A small contrastive image-text model, trained from scratch: 40-pixel images, text encoder norm layernorm.
Rows from block 3 of the text encoder of a small contrastive image-text model, named by matrix and row number. Rows with one number belong to one neuron. Each number is 500 + 50 x the weight over its row's rms, rounded and kept within 0 to 999. All counts start at 0. Numbers have three digits each.
After each neuron's rows are labels from the 100 texts, of 14848, where the neuron reaches its highest value: "tokens" is the input token at the peak. Only what is clearly more common there than usual is listed. The data: simulated fluorescence microscopy of cells. In brackets: how many of the 100, against the usual share in percent.
# fc1: MLP up (text_encoder.blocks.3.mlp.fc1.weight, 768x384), inputs 192-287
# fc2: MLP down (text_encoder.blocks.3.mlp.fc2.weight, 384x768, transposed), outputs 192-287

fc1.590:464462592460478525458504507522451474548478486555518438426511502549365449429518514490441509531456520566431555575537567525490596534484521479493494495594518482569491519501607574519490558493581424497477471489539546506529433534486448489543393476504466493565540487511504482492448512470531485553
fc2.590:535562427511567502528398585427480477473443536507572502502530450514620588511439460599567507439566553453632387505555477493496404522559478555490589466421478472479527437488448461479489532492488624577492433598485539511471542446532527558484514465467512441452454540477521451454525537477482553511
tokens: "cell" (100 vs 1.2)

fc1.742:565568456505553480450529515515492541468458513525483530569504539557552555474421485461453487405500527485482477497564439512399464492399474512503433540394501476468442527467525436434573551493507483555566414463555547399470544515574546521514506508475539332593572599452508540426514481494525586405
fc2.742:516499455565501522565478362444498471540506562523453510530476511490455443496527488581536508512515477456502516529447512430575511484610519512523569457541517461557543558519518489563507476462497449457423510544446570522512432452485536556525488484578485563391404524547424411517514480428454519600
tokens: "ring" (61 vs 1.2)

fc1.293:519442426479487534478533470365613537442526523387448524501522478516496585550500461542456562543506448543491510408559516496456525475449513565518403407588586530426508375501439506496485501477462523507523580408510386447433418445541546504439483495465598573471458594484572455446511497548572515493
fc2.293:538558582500503519567453552586392491567503492503540519454472469448512461494506509438518394480499545521492540612518457483541495532432515433480590501496397424514559538449571471499433511511618447509560415581465643531505562494533479531584400525542476394522558418463556515532540473418408531500
tokens: "spots" (34 vs 1.2)

fc1.528:433463511526445505441521534489461425500491494508552474485531450558451400489528532524416535506502446576471512388491490469520525466545467517504484503476472551518437488471605402505455543503537526501404403551520532441520495510538487478592470390429552529448485542486503443453585505543543570493
fc2.528:537500516472526450551450426531552456482539430459459510485575499467477521551421489488481461458501519467483444606535475492545529503494487599576407599483507468517467442589378575500562477468556497564514587509503389502540492505519469513490405551554425469501531494620481503500461423470481491480
tokens: "yellow" (11 vs 2)

fc1.179:529530497440620536447549509437443457511619519446551457418501530505542485465609494448474575494540413481578525423442434585472450553530532482444402455514573463510548465512447458437511528490466586517509446490499512483565442495519387574469559596549460455547445573486549517533539589440553539544
fc2.179:536475590561389472512464454490582542519413469592398522520484460426452489578470467542479466512486559499450366609579527447544548514391401515535581511485459478500443519488550513495517535540552474426467528531471508509485567484549576485607430469508471603484469362415529487427521415486508400451
tokens: "red" (78 vs 2); "ring" (22 vs 1.2)

fc1.34:481539618510506469477483535473536529483446497579490521572503506493577578544524535465527411385522548493446372567514532548549528509449446513542539468492635470433430489504469522530494467523475505501507519539518491553473482530559544411441601518482446493531457516440546557592567551497479501531
fc2.34:515499478427533529600514449579510474561508570513546517484490447417460429560507538462592541596516528508587522428393418546464476489516527522481454514499474544516463502454429525528476541482504492399436454430454493497509515459565445545551492556596514423518528499558455547450468523483447489467
tokens: "yellow" (64 vs 2); "fibres" (36 vs 1.3)

fc1.712:498509443506526504421538511456527501456564519487435500581589487492422485532494524566470448504474436476458533518464542529518592464482514492463471483498466547535496404481507469473437591505480576528521458555427553529572462496487447586510572483524512545588625510473468503470488490537608443508
fc2.712:538463504437459404533570449534474578536561485500467547428444549518469435457604467520445537493496452443483468386443498549541470546499429512402485550429410495457517499449462530532596510515383457407526484530502462476522544537526474496448502533591550546459437446502545561542616486574458593449
tokens: "nine" (49 vs 0.6); "ten" (47 vs 0.3)

fc1.557:501474588492504551433505451534400423580558522511491473438530555498429556530554514539532540516462538486463523472520477570451523452545511531461543469474395489577464472369525505615470472571473485503470471452525524458587499385480557483489466569527406489591409553524418507460380504472568613490
fc2.557:553477451501487495588445534498502571433461494475523524510468470550548427443567501468451546597592452519508434444509517493551401447455482500545585545504492525450519500646564458424447541432492421530505529567495520472456461542588486506584507550500514539431525473488529521509603391441432427433
tokens: "cells" (58 vs 9.9); "," (42 vs 19.8)

fc1.84:515579456515490535592496562409512520453466520382477520541449607574465542501445613425493502531529524498522413563514481518446388522543526609522581432521488470467523448561536527471538576529606504499522481513413585481509522514459509530502470582562475488566510571501550467449541507518464564533
fc2.84:509420503420529588440571510534433527555522470493501523498537454502482523467498446547548467525516547568478502460448565527554658513528525439482470445535501550609425509528533490534474540473463488584481478474559571506522494552491515504567639431584459440376539414621440476492485465406520528478
tokens: "ring" (100 vs 1.2)

fc1.347:521440572543464474431438434456471432512575461590541535450499479508459508530483514553519565480450433454471538465535473484531569492535427526524499468556561524475493545427486508509504518465537551437463459579486476519524571453501484474587501546591515478503459539415517509523516537373471478390
fc2.347:492451425439566533561512494474465530470511544508454437457456564445515423489405491416544459404496512500571432467543490496445522489503486442583545548389509388567512497547505371549515510596514468565503537480514475574481507454545524565456443540465463524467513505493446605468565467601547482601
tokens: "," (93 vs 19.8); "yellow" (7 vs 2)

fc1.697:463568526520501550463568520507514416601428418601557488534518410460544551536528639560479453496484548517418599495493488480448547558490485429560540504524587425506532468486621360530495467526551539551534502480481432495513455541572448551540506523550548415547505542438505488404544474544543497463
fc2.697:456411570456446481480355476454498562470539517412469454452496526558502562441437380469519446407495475549554493578485509514546499447457513528477497545482452521529477531471443553519441584485490417513398546487545565555496561451388562476482478503470444542522441565499468452535547547454551471540
tokens: "cells" (61 vs 9.9); "yellow" (22 vs 2)

fc1.365:495557566474508586422467490552626480535435509443590450514474500567471492536505536568514520492451480482513498437517445527535485487425562503524459537532491528513470517424483527511427524564437445500571468524447555480444400501597516463370516438456469395443521502440428473455493528543519529462
fc2.365:518443435573444487556501446442389484565540445562421504548399486534459422469443453408534455462540579463476459469458559471379510542599458599492536462580532517522495510552531467515470474592530486533432547456500582437523500563481476474589488550569533444517471540529505607501523493407520513524
tokens: "ring" (71 vs 1.2); "<end>" (29 vs 9.9)

fc1.624:407359536571429502497599597528463447602438552436553491517476525454393503440566464510449516426420531461481496558500509568438504520515511458426528536528526507497485507389562487450459459475561518451618499542587465497578490555541505499541525473495455512533555448475462441545422481489469477491
fc2.624:572489326459593478491489593487488448478482518479520505501550477480518506525489537516551446505519510428459533517456524461475473501471488522475534382521372511472433468612489456565509524519468441565386495521448548573501475516480464552477458560446483451572435483538551481527504455485556561521
tokens: "thin" (100 vs 1.3)

fc1.591:526496580570576503412525500501505497549483565483533503547474527500473484458440437485455431501446569547480444524558536508482490521523491567498485514449518455461387468599456426599500533533563542524533442487412541462527462479468484448448510451500450457566468496565419513535488595491425524503
fc2.591:493446520416513557515540517569532597516490499484471368510551514469486547624643566507438542520464448510505533482429568539521551449461499366537516494554473535522582533466526530426443477425433453508522488502564426538505519512540507537482448438511547526410600483487585522531469455453512471470
tokens: "cyan" (100 vs 2)

fc1.670:536544547523518513474479527545486445448522508527480511497504449545481536499567595605518492575449497495516404475570478467444488440543461624479543453531412470423439493469465486445585514539572522539492436521556495463525539525451478490509540538570486480464495519498449502562601443494529567540
fc2.670:467446440591552442457480428459480537487563521563462549611594463479612431471437421483521512404524558470576458492452476512483627574485472375562523525493592458582557503496475569553455543511522540433485568431472510500450474516589570419542559555468525509447565432505453519515472464382516498478
tokens: "ring" (100 vs 1.2)

fc1.753:483596495506506523461476501541498448495484515485481501525504493443633429502517426496504575601551564478528469524515427546530455465548486467500475468547509501604477540511479452528424488542567516572549462391487505419544368502539533524483494429605493533539429514478362521549591543505442526507
fc2.753:445461533447475466518457512444535638477511562582533480431584482488459587448459509493450459433512511493446563519561581469458564486542502435510586512396469495458502525437554534535518515540408455471470501566557549514547537536473509516530507486429517427473482513457590522528458480553573465552
tokens: "cyan" (63 vs 2); "around" (37 vs 1.2)

fc1.481:591557592493468522644457448562583514439536379506543445475511452496455481573596424525518487436498421491493481460480455494505516526481554491513560540473402468472450490528513456530504440487519506483544417467597456538548456489476506475461481436411526546519547566437472409532503564395495499493
fc2.481:466529359510444516506491540493481571551490484520455469457433438514503492464452469530437512548460586504454573397545442496490528442537482497439523594500550445444559459443489491559523431503474512476480531584557505471469505536637519531553435476561506554370561514490506500522553542475484516500
tokens: "cell" (100 vs 1.2)

fc1.720:544523498509479589540481624471570529457607567516420547454604550447595576503500589475463580506509444563529452511467515526460559510448464593414472473478577508456452576543432483481437601408440437491468589516406532432586500439529469514477536570484413498595555520580447463495606492470496508489
fc2.720:511429556501472455436518467581507531524486478451526358588418542537461436548582502476549487474460543437437555453498488518465436548561596398455521512518476537529543390493555519530532475525515504523504490513553459549440504491528521472567470537551586562439394496442509457557422542414480495444
tokens: "<end>" (100 vs 9.9)

fc1.68:488429448525542494575439475486529459553439448480473633462612587512551529452518566605506568448598498542464513541514490602521548530462448515473530482420563538445452497520502493432470610481482458493451466528481491503592542570429518548456509459492541492436598512468517505483428549489506441573
fc2.68:498618471441453591393521534510470451516595591534492524478418473544450562528533445495567448528508541569493550464576519497483433525518503581471449360571395475494554519440516607521535470517484571476549579550506427489501457443525543449553519562541555539563522499627455417505614519494616505443
tokens: "nine" (82 vs 0.6)

fc1.275:471544451543472534464502524491495519533555506493482479451532496531474506571479454525459505448564487485559482491548566388450516512538542437552527468508590513473552491425485440532403518452544572596463491513464516507568538482533481536467446502476492468492551421428430580432446470511500535481
fc2.275:460517544449498413554462421471451513515481422471478529480486438463530434463496519489522439505457524453438469529494418523494533467445514501460545544461399450457418490455472561378571560439511412396425513431552468488478510518530572494513575487450534457531439570504572488497563539537560462493
tokens: "cells" (76 vs 9.9); "nucleus" (24 vs 1.2)

fc1.383:551497374564581396496479472636559445479610593475552600515510532350449519541493522459490555629608463550588571539467475561507547554407487500476580528508458551472472491463457474509431545579515511554522471431464489475510467555531495417462458561536522474391493453532548444571469531552546517529
fc2.383:510512605548472581537548463420492537489452460544442413531513528614516502512500532524494509453444494402416442419494574410492536453571523518544453566547475470533587495541530501543571448453417554512518482546555519558543444421473493561415574438562432505546475538533440518458527522460557458483
tokens: "ring" (50 vs 1.2)

fc1.543:531532599465455553555508541628524474492512469535469569532501446509445539569472490514527589452520524502483491613406486509519535551520539553482465501566504564501508504511478553465437541527553475545612537490526400439628526483592398456474561517573534592481506630503526436534559486436488529515
fc2.543:490440421527528374495553506420417545523581492502506520537508486575510457478485448507458504587546484475495519440448495496455434481482451436468497510441484521492479494449410489529534515393462567423461510530474571528455482505456586610455476551498492434428552444452496453536498519529456559528
tokens: "nine" (100 vs 0.6)

fc1.456:472519393487544496390532507495515487442495428496551419525514520459497480519524523553544565395536549477410564443429508469445511575394519466626517473497501576410522486484491482526464528549483428491516474426461533498549544508595583479544460512486476533501586411469519517577465462508403541558
fc2.456:524561498493482491447471528536435436486459536467515512478392481437405551462499553489500487563483496482551434544519483598472543523496445445489382484511485453549477455545461469520477445454537590532571560562528532467508476469496436488526531442529448460412447505473365480501517447513489401531
tokens: "," (75 vs 19.8); "cells" (25 vs 9.9)

fc1.99:553514509523551433504497530481524463522478482508470430472485531467577534461390414496439537582516488545512533525526572514463523539442498531483542563556576494545533583521513507575527501488425460406581526520578463509555512423396523569555407450500482532474427507411533488501440558514524494503
fc2.99:474544430490493534470512516501502619531600531541573509505462430499420439578649535555462536476490522456530493437511530482538461494575479450579486437448400561455457485442467437448424500509495507455383497431488439497500527536529490461451544522551543514481509493550504524504475384464418592465
tokens: "yellow" (75 vs 2); "fibres" (25 vs 1.3)

fc1.570:522526578543530530601614461599546462450548550499416486444521490533511500490490491502465510542552599492566486586570551526454482535390465426474527542531633516497462426514526430575534538479485535542536504551406566504492469515484491474495542562530473489563446528443471493453604500531506401461
fc2.570:498537526459534442379514509496533513548436560493601593564457511492549477491543548534496538524544489502518559426425522555457579518499597491575533501446425413546523526382484565455493481467461431496479531538594419592555447549467520536435436492437509509491473563530559458517416501550537516522
tokens: "spots" (100 vs 1.2)

fc1.43:603509543453469534400490536570526461496549534544551433557453617533548511540448481520413561495484543514491464444518495488461549406503375488412497440500452435426527480527471413453429553507433516532502561519470481609528559520535445593504588460536504462485492475423506583489540454499527513442
fc2.43:425485574478623423529459538483468433433411478525532444461569376447482498566540539501533383540487469494444560555500532479459468555467535505602482454529529532482471493492427575488538485458390449516520414548456481498482507573518519447419375541436485551490482532547478411547470514477467474560
tokens: "cells" (20 vs 9.9)

fc1.536:413561490466464492542538388428484516438511517567519462509386546529430471478476429546536514522521450385452520520563499540500540454522520448480585436482583499467537525543473470518401535536555523402542521508492527490593510453473478515524501483467529474529576471566445464533600454510446574534
fc2.536:503492529552552491530474520609516440515510429415486520525565412504507488525552530391457504549493505474464511513404516538507552466407477476449512498481506452468453336453482513483555383438509505527466438550466504500457488512532594526463492576439499482574459554442535446492414458500580368518
tokens: "ring" (50 vs 1.2)

fc1.306:454587499478483531525575528573617493523504503523516528543539568621581512514557445458442485479469564524499616509499479441471513553446454524476416521511498545513444572541560520501521508439495452555365427452562471417496469538486464387446468448490549519460623523545434549434555583470460509501
fc2.306:515433522517556481525515485415374487483524483440523496467475445368483547478472539553547442505527420462548443520513520528503460477541619472516559514505455476548552393511530531565521555473484487575491473490491546556504543490541477570560543545438487488464366520468575462504430514458562458480
tokens: "cells" (44 vs 9.9)

fc1.485:546541508517495546479542619630514513456553516496368546566521478524544494480556450518654531532454478455517513458507490442467514455428493540416443515562603489492542512514485447584443424467542515521538430539499486546445529490541453443535516476495576493564487508569520409575507429502480386453
fc2.485:439521519511505429585472452480459489534444595482508541548459581454505465431567502468403557471577404494579506478545552462438546566483460521542553449427484522495494490452541506464477492498416472525525533416464579511528492518436551503453584561511534448475572414492505598449498427498530455417
tokens: "spots" (83 vs 1.2)

fc1.729:481513536480493438449517487541553512473494461470575529520510391544570584568523564510530433581563505519509561457479456515477520467421496550547423366526546494453531525515544503546479476470561421450545495504541588505476520504493473463493533555494596427535513425471507556520539535522427440475
fc2.729:490447415530467544583543610482505529560534547567407496585542549431424484496496496468541555517525465455447541542445480479473575478503486486475529595448414586534486513535484467492514501433531503455382548490421471457611464547537572490467519456523456537578511546574464465423470509482603525502
tokens: "nine" (96 vs 0.6)

fc1.14:511452513437527455493468498576476462448567505486516556496609496516548498519484389530475513418492514535360515487511493518513502538513573492573479548550575559529480510494458507590556499495473490491457415488520469549514523538496445475495508504426533429532487588519465399490559391446558510563
fc2.14:421504422501452508487556487454616554507432418555539459502484596465543470485514616623480523565480561484663524452495510518403561414442448511414487496434557452475540458533618480401486467514559492540522491448478501459549521485547617535541512517519502524470540585447494578429447596554435451426
tokens: "nuclei" (68 vs 1.2); "cells" (32 vs 9.9)

fc1.744:481528569430515500562446471583500423479538558504483477516512446513523549466534415532465500615527519498478579562484549428510532478514643573491515474587544539445535409510530484497470485557541419455458532502582501530540514542547481534564539495535525459507545561542510511534511457516519483498
fc2.744:546561530449495500473552500526514478479502522556531532454471508474476480544515527496492561437487425524466413460516519597435479414483411506462470534430511542547526517465494491487470496421432492551564468446484506446522506436540487508461501474436517546492493513492497577410427469536469526476
tokens: "spots" (100 vs 1.2)

fc1.45:515482487549539524512526513564524513413513544429505498532542571523438577445568543487587461398496513490488531603540496533452481607480512489558491471464432455591483488444436387492562525544551484628519375563513495520458491530497493527488532448504488573458536493454565487558558486519458503473
fc2.45:427539440509500483413386473474550428593482435570532524450449389462604478536426492559526607552532403525526429445413483500522507498501456566506446509579501476424515510501498537390509477420505482468439604453568569510503527389410559468433556582443499484524472504513478528522498579527529466579
tokens: "spots" (55 vs 1.2); "cyan" (28 vs 2); "nuclei" (17 vs 1.2)

fc1.10:574544510550586478502488604436543472586478511408501582547491537478567532565585540465481454415531532510566530416469525488532465597520510456489558479457512561511471561535530436602515544515475452535482444478468488457600548578536395484570536473445530454600484425467414495469610499470482507460
fc2.10:450491480393402541477542523546446539456518510567513434471534498515460515450471481545497457462488463492515430484460560572477582450534545529503440502546423488528513529479454560410487468541557554481476574484564551585453491500501574493473499477525530530469490569542591484526477529515574423475
tokens: "<end>" (61 vs 9.9); "stain" (39 vs 9.9)

fc1.4:561481560527552565533528462574539557565487506461497457587498480484544526461555467509515459393413482503611510549517479522454476512393523440512605570518460483442541443487529565530443485620501567534522451523593613493478403475513503555504446518466494459533574528456514532566532518529449455497
fc2.4:472578475384490452521534554473500439448524454500491540481520528503508532472382562537488501601520495502461503388515531477492466456524508575495363482568580476593497539527578474452470485517405448498464524418490439544510608457426493447507517539463555565424409485542519466468487536536490492526
tokens: "," (100 vs 19.8)

fc1.107:483465546500414499510517516536480478472526442433492481465580427437518499556471391558492483464519456561501505499479512497457494448404434460484440467449375492576569420503529454522490527498468553516462445536443539448500436485527548418496433525603524530545407500444521472476492536464447478487
fc2.107:509474453481524465486469480497409517504457581430446501518521572504465533484566583458497536525425551391473486502431480452542524527522555433519531525571627495456468486599463576471544506578523433456500491461572468537429533504514414550513489509454527513420554527479488523561504436501527475482
tokens: "cells" (73 vs 9.9)

fc1.580:488631551502550510512441484436571470614468387442463571442531539540526436460571533507479494484535449519509459563551496514475493504486530468552505543505452497518406388576500508448587456517483475547553430548473463546613534485545550532527475576450406544466493480528617447458481491486563488486
fc2.580:515433458521425550562571506535505566432456547474525465545528490502501513541527496594529506470536537478508462494464415472577432463586550476501453439533523397441550647423544419545476514508502596545477520533536534462435446532428521524470503438488586483495515530454412494609547479567416515489
tokens: "stain" (42 vs 9.9)

fc1.212:470460436515550514519582486441650455586558565507553525504540528491540508557590563628538481446423543405494497494498482513552472545467536480439491443496418468545498396492417500608567468527531456509550505516471574527462479571449522480406485522477479454527459476523480447494452452520486476440
fc2.212:493496534447429546497451482572408552463472516485410501608481543478465491482487553445371493571445464547483449499432493537471433537617456507500453551530566514470471527547589415414478477425557558427530523451519534448509474441439546568576544563424444515488520471440542583505469454543480470565
tokens: "cell" (46 vs 1.2)

fc1.308:526379494614513499415551499428450484482471451492537447533572477542455492544441519521511521476521568512478592510498481481415486489487471517460594534490504532500470528471499463624527458444519448543579612503509466570464560477480455419500480393512464466485527530602535428395566489590581446484
fc2.308:541433545410487423480501497487475496479462427471551473607459472498464485545547510547462465495419474493433521470592576527501483561623495439545441503555499488491567556536413487505450495570481473557536615563441442515441528514512541517366519536491516573440488564517489520578573488494521456475
tokens: "cyan" (100 vs 2)

fc1.600:435515546455499437487505497490569518504487520398510494579468476429437515492521445506482452538431492528549480535489491588355536513461570461497494444481564546509385587572516482477516545555506508461575503476444507493511463499436565559477491552435458501482603592566491534488590503521523521497
fc2.600:541484505530507538481478484539475413516538423585469532448525525458485521524450517416544546586488476524472503537500507470554420541480480588438453565541435470484527482443584510539517432475524514577438512523508427434475561474564482511530503462528561470577470439461554446506511502510454356523
tokens: "spots" (100 vs 1.2)

fc1.487:548398430423574500465365422562469539505452559489481503571511445549505464548485577505428527484462482492455591421414540478427561451501470514475544458535524489502450505477544478551392557527465481512487445408444427442484487551490491529455532556578531516526434558504500424454529563547487467480
fc2.487:475561563577528502473574529534487511519469425427532506460545523451490516536531471449566513452553510487486410539509579504509428543524520478559488566441465507518540513525560516476499553471439547477560467523531620487519464453451498448582533460402576513501534429506610521572563448492559544543
tokens: "spots" (100 vs 1.2)

fc1.265:516535572518546602414507366530559496514541527468412631489498513577445472481574549522456563422439440434500563501453534471491485430518591464558464481541467433450496430509569529394513546445400521470456489510464456533536498445514506484479416521401549441536520486491539527516639507467541449495
fc2.265:481442446484446458535447533365443499476525384481533382435491553559558450609463456420473435478623572390478423519532472438514492558452504531441480526447492528527423514450467498503450422460585505482528496560541544480537486489491480524494535443537492548501510528476472582486507487442447632520
tokens: "stain" (100 vs 9.9)

fc1.446:500453436585499518367471369533528483537505533600465585495522497483438545507526485420528490483569480500568502595483488535512560522491526375420544547505525503519512423533478620456586482555508479471462561565515468506602523561521519523481498507449530570485450493527467491564581465438533517549
fc2.446:470546550431420549486498618558537523399407485473557344504487435526458465534514535551468564457523486505458556435520443466554445393482465526671528524479507505448480562476488486527413520390516540514549497519497523466397499495468555464499544454404517454537509457440476541521472480474471536353
tokens: "stain" (100 vs 9.9)

fc1.474:517500536543557510442557501485521422500406527480491416493463461513507452482483498506558424471587521564465527468557423425527611588439459546465507551540461469611506531471510504546515523515515523496544544534438498417526550425571572517535563382518426529529522483550452482383532543462529511413
fc2.474:582509477544409420392565537567474460537537434448593572509523518400514510459514517411466485530407486403480475492529567583493401357613467415576466575475492503463460521580484498580541427528509477501469525540470465555485472514523466514448459496537586422406512544471498543563563509527548470522
tokens: "cyan" (100 vs 2)

fc1.523:555474492477471516524521431560541529535489633402620468466558577586521507564465480527528453503566546489500493502459506518421466560434440483494606510454649569449446544386487452467446639538470461431482558529485507519617492457545476532511557544385449601466545597445555528470474598480446497511
fc2.523:521470561513492541542506514498599420453463451533508468564578497496455571535525510408532467422471505575446579522484535429537530429542460474531514474451487452552473499474506527506529492495454489439501469521510562450543552428450530511501493571428504473549494525451494512435432546569502429485
tokens: "cyan" (36 vs 2); "vacuoles" (33 vs 1.2); "magenta" (31 vs 1.9)

fc1.678:560509489596471513442581492514580529481518508504585548527530485491569529484395574463541518548471524438538552465546489603544377579458556482547488423494555503429527475577579412515519503463482417454484451504621555475442540508608473463568586556457560492537480568452518564573424465491547523503
fc2.678:431555501467460532494441449446424506477557501492419519464566556511518533439619458582527446343492513468541480446506528400494552517500503546476577525542468495471532568466465548488510583491430498564582508529454498542550426607417481514631522513541464447540491391546566478585524524496435503454
tokens: "," (76 vs 19.8); "thin" (24 vs 1.3)

fc1.731:466559491555533408463483445510550457584556512475562522476450434567582512559504497487509523511493491475484564488521468432436497561459509532418464540529479437526477494479474484553401469435393493498452559558537467565555478514578480483543559451470600442471516429464424509527554528532520514498
fc2.731:526481565465442571563485566532574520522542463494405463454428525487467503375466520523491530528565493479563524467491475584471507514548448461631492503585493572491476540544434480464533508570510483459571437374475547572484491522494543489400497461465459493524502513540465479437450452485591542495
tokens: "red" (67 vs 2); "many" (33 vs 1.4)

fc1.316:517520523509576517429568433547548516470502597423471556523564487559536549470513522416385484461493492528523452535496505521538568526372558562475424435501526439457570449507497496528417539558398564409498482547501429442400488557563501476413633478493618517480448484524420472485527553494477460437
fc2.316:487528462490462441618483488461495574581534538487510553458407520535473466505476534535534435536559463532456526457518525515560416527525442525549493515418459553544476527361587425446474493511530481530537495489476516410611601479388458565498539502507527432519496540519579582513443558483506569619
tokens: "nine" (100 vs 0.6)

fc1.427:457531507501577534560538481426488519569561449404517430462425506566469467549428513568533500508422412460545448524410463508555517500526411544495500508520392467470476423476577490430543533538535514495451503524482509422557484486506597423575504564462439431546565516403518544505541529452521566468
fc2.427:519596535462540452457457469530460524513524635480488552462576528531499493447578423439464481392471519483555490499569593532473543495498541584456533417559557494551543507553473466544488457427547457441521506461533543492539564524517529404460559455547541492381431461499473501425543397489611537534
tokens: "ring" (100 vs 1.2)

fc1.606:465569402493502411532488503566544568558471521523485547506517501531475554467500536571554527498454499460465511488531536517532507492562580458501460438501570505403584467546479449505518453494449449548562536438397468494548466531473573576478575463429493422463539504549448579450514510595476563503
fc2.606:519528521453490563566448507531420496509417493454514471558405537488644493506509553477518488477555414507495504522457487565536499486473553468436504498467430462525411472385549564439534540549536588503456478492574480521498520496472484423578450448540496501563452439410615405510533465499482389463
tokens: "cyan" (100 vs 2)

fc1.270:528547444472461458474586520532616416551478497425506491545519513505557535561429491452440430554483469438470448469495488396454466575457433484533515568465448433406470503544575531526507554486473489418443534574557504541467503554486446509464443552484579623453473487533432476520479532570609625446
fc2.270:472457473505575468464441515429441509455459543490528530533456458540484495320507521525502464497484526535491535514524487526494533518476534527440596510505499496485598439461463541477378400497533514562534493436319518462484498487460551466568536426419413434525393458509612538510403527484362374504
tokens: "cyan" (59 vs 2); "magenta" (41 vs 1.9)

fc1.191:522523445476452500481417539449571505562453471493453542524522525451534475541534462376573447490599521391400554392568421504555449483394476395494488562458553538536465518581576520507473472516584577409444580547531479497511525569437411515425544516626456611500469512560526527598591419470422499609
fc2.191:463424543463455535534492375504459495452538530503562448520483426440447432462486507513428483448430518554606570620478619484460501467520537471515528480487528471454537543520464492449563530454495471632495464525504505508477531478522555513485425493443465507542512542494442487471465565521508456456
tokens: "nuclei" (56 vs 1.2); "cyan" (39 vs 2)

fc1.142:586501403547488490496461401420510517466456543468462532478557490414463544521523498541391538501543479493537456460519488520476560466499422549542514602446483562510450486508573465585414556552502458558470492479532478527473591495471599504502519422496521548490466548558525431439457479520525426451
fc2.142:489543513481539575443488641600410498505510506554577532544488506508594475469425459393549479491488536491552560454452578516463401492559542488515571474495544392500496575436392546524502468423461494424522510591463495445511486572572479470492508547449475461563520486464547542575513521481528461510
tokens: "cells" (100 vs 9.9)

fc1.615:486513476458436504440493535529564464557556515487485431536469533506463446499498524518550469557553526493571375550480590432440581560490490588539565491500553505501425462550560563495508491436506400448476457517448467497529449499486621529512452418485530447456475458468426471617461494519529359544
fc2.615:457588525480471502545537482433473532477499472585506614476512517516479454468498523563447579568475439558477578426476461546558479516496551401494474481451503536522565574392452452548518407479500497576517580472559537577506545524529332460528461560474402481505557533515610433470564412473465608437
tokens: "nuclei" (62 vs 1.2); "magenta" (38 vs 1.9)

fc1.217:462514449468513561487530420548436478495521514567500541471478558507397505476478490493597539419593488398512516520531547557552556512605501433468587512521432464548457484452494533415487514502444515507481505547643552407518492527532514501516593531530461526544557488476495491500469477447471476457
fc2.217:553463542577535542510497476470471431420463517468506473511566502563536464533580464470471544569479586484386417514573455429442592487462632523549468477504601469408542497471591467575592457464517500509552484444447459504516459505585450517478484609513442415420519486545475459501525554572544500476
tokens: "thin" (100 vs 1.3)

fc1.222:535445489554444430523530400566517432493519394551449482428475532526556480511596455469523619490531562597573522544434443562553622549503471514499490601453410469521480405593588463485520558541485427568592445517530499374440471542472584548472462516545496525513570464501414453476525564464501581459
fc2.222:553562463519575522516492580469509504583492623504535454503484421445381436527405519559532516634520445451517576517417549511477417482583504594444518439515501515516395445437482472507445506452582530419553557482378457561473544460511532496530415502498559471523556506522530604581503467482465536611
tokens: "red" (100 vs 2)

fc1.675:424571516498538451455453543579490378453482429519543504444473544446498508434441520472517500436528611384576504573461576472489558452479496439425513574516560404586386411542454508408543432455525515434487447471483460579485577513510499489539503480484591452576516492470421499552450526527490540554
fc2.675:570401460484538466522556465449566506557503547461496475477573514591463520523577539544504532529562401611484526523552433503562458527491500518553416479476503599410535523494531464525539608534450537622580457529441489539527470506532483441476444558471445520446473506567541431516530485520548548423
tokens: "nuclei" (64 vs 1.2); "cells" (36 vs 9.9)